python train.py --image_size=32 --targets=["word"] --stem="single" --widths=[128, 224, 384, 672] --beta2=0.99 --lr=0.0021 --merge_dims=true --one_sided=false --steps=5100 --batch_size=256 --weight_decay=0.2
Rows from block 3 of a small image classifier, named by matrix and row number. Rows with one number belong to one channel. Each number is 128 + 32 x the weight over its row's rms, rounded and kept within 0 to 255. All counts start at 0. Numbers have three digits each.
After each channel's rows are labels from the 100 images, of 14848, where the channel reaches its highest value: "strongest on" is what is common among them. Only what is clearly more common there than usual is listed. The data: short English words printed on busy colour backdrops.
# convs1: grouped (16 groups) 3x3 conv, stride 2 (model.blocks.3.convs.1.weight, 112x7x3x3), inputs within the group 0-6, a 3x3 kernel for each
# convs2: expand pointwise conv (model.blocks.3.convs.2.weight, 224x112x1x1, transposed), outputs 0-55

convs1.38:129190174172164148189099099140133144110111144120126183103138125119139139146134195166178173157132173105097121112119117171163072128186090122109093131128070174186121138097076095107101131151134
convs2.38:095113106193167184103097094137219167120086079101113166146086133157106158054130123138121134132130102120110145119130108105123110118167152090139134104143092138099159154075
strongest on: black ink

convs1.20:149166115166161078164159101114144163108135162126127095061185103073177110096138114215144096197092117121081131118111099124096144146111125155055155166085154140117132141096142137097151119128114
convs2.20:138126145124069150115159142204056158157154068130123176065088140109133195076076109158096127149119112105126125126134185139139131119121063099184127127103097124128111126154
strongest on: the letter a

convs1.5:149112130127127101180155108134129154137115132120093120133103102179184057178170042096141138124082161128108141097108134125110152155118152128103129153079141161078136159106129183147074172193073
convs2.5:096115097085179122123100147115077107090099117146123132083180149123159175100117168109155111124104116132135154143085156167139127172139162178131111076196110133251172142109
strongest on: bold; the letter e

convs1.44:136113120110102125126086109091123113064154135123160135154165136104176180048122114131124156117151136081119139113124089073095103097152152212090065184107152118126173101084151105116151155147177
convs2.44:120134118108135199201152129136150119143126129168160147178194116066117087060132108171104157146147151158139158146178111113106118167170094158125096148175133159148155103122
strongest on: bold; the letter o

convs1.85:138123133127136121163170135110116088111109120113086123146064119132085139096110150115127165086147139067148151156088119117123121118145127159161098158081166150000142143087106133123178114141136
convs2.85:124134197141129133160139117149089084097122125116110177148106119108091165118122104125126094168108118190144158120139094128176131132125146130115163130129136171100106094149
strongest on: yellow ink

convs1.19:114129114094146109097171125144120123134071178116076180127121129105197111104175119119137120147162091165124123132114154125076166131048164143101126128083159136063143121131122131048160122074184
convs2.19:139124103150132124102148146174097125114093066089078043085130117178182161051140122161095117144133104102126128118158144098109140195116116151143110050116109128196091102139
strongest on: the letter a

convs1.1:112139137128084163128067142155112108117136101115141142173085194154063211139097153114171120150147149129091146102153113095127108098121122119085178106070172119097153172089165188091149160125118
convs2.1:097141185107149137097105136122106106085134204134166120217102116081109135124132119164147110115130056092113159115098114170154129164121209158133153149041180099131122132132
strongest on: the letter e

convs1.14:145156079143164094138136106125086096187118139190130138111109144155100165164113135118151105063176079070171112111182097092156131089093140161126104137173095056178121117072145139123124140155129
convs2.14:107150141065173137122117114120120154154175133118182136217049182161023147143128139025076104143104082128126134112123087176122131164118079076097094068176127163097116098132
strongest on: the letter a

convs1.39:060146139097134149071135227119108135092115174088083155078091160102125183105110105102131137137167176093119169131090098144105109132163092160147115145146156075082136083112126107153130129163130
convs2.39:138117108178181124083158111146140074087065128100139108196080129112083097141120118133109134119114180147129118124126107087133124169095102095094116133061143130073094132120
strongest on: white ink

convs1.89:133108133117103126136125130129084199094096222122098160130096139124143120112136108113154070161182057128155038129103141103115162132132142141147095097186094083170070120139111122149108111130117
convs2.89:104142173146132056161149217151083086153128140135111101157079157143120129159165147070142129100083125120141148124095169117169150180125147149035080136112174192151124128082
strongest on: the letter e

convs1.17:104152096106169097082151122134115187136112191122091152093118156085091159113083115124219089169188102164177088131130105139130111119162132139129122155103086149119099135074115159083167121155167
convs2.17:098121139136120107103152148135104110085147159137156085079114154130095102157151142208110147107091115105130149133123168129146116116172029112117143120117144152131174116183
strongest on: the letter a

convs1.60:109142129154130099098107157099077078081102086053065194114119117136100134110117197149168173112193142088185153179123113105141126115149166116123101168144131151108119131147124119112140137170183
convs2.60:169141107133156201187137136144115166127140151143170158205112103167123142105168143166116128168085185168143119143173167155120141165084169127202117129129114083140121159111
strongest on: black ink

convs1.63:121079093118098143139111149129127144110079146131103161112143135080161137111142102180145096223173082153173103129114154119129143120135120079111170083086171097090158122189135104188074123157088
convs2.63:104117124165146120214102124162101174165157140119187153077129062168074132120131167055111095152126134132140135118060140129084116109168097122164165079066103188065130074107
strongest on: the letter e

convs1.84:119113130152119118135074126146171079130190087121169081122138096102181126123121117154083133155063147139069161132159100132184101132177101114104151138076176138052139130087104126065142120099139
convs2.84:141146113120101157067159141143112110119104143100140159174105145178064127112158089164171127077063106145115196127046146145134098118144130077099137160105122133123110157084
strongest on: the letter e

convs1.88:119120137109116121130112154109085190146057146185100113175141162138087159134102141098133154073126118093151119101178209155086198127080132123140115131122048144169119143141112132151075110146130
convs2.88:156087182093059119053099128098079063142044123125129106162143143115152111109148122142138109081152079131122158124084156135142121112092084114117168128104145074165152161196
strongest on: the letter e

convs1.50:117129129146075120136104103136182123167127084141133088114052114107119166141166172099118123100168177083151153180187097174123140129047134150124132157111161113073168172103112136086140098106161
convs2.50:167116143231188131137053100098140141069109031147128097112164099159150114111150096210117173161106101149125140139151113174102138123157160123148114162145128103129131125138
strongest on: the letter a

convs1.70:196105073164138113157109139103139076081089074138120094124100074112140149122132129102126170130150130149087088109133135110087148167112106107194102119114111093066106140155111206123113204126149
convs2.70:142123155098168102105171138158148162144133122145174123069067158207148182179149188084148157132129082181122114124127149120100118115116160141101078152192135157097119084043
strongest on: the letter e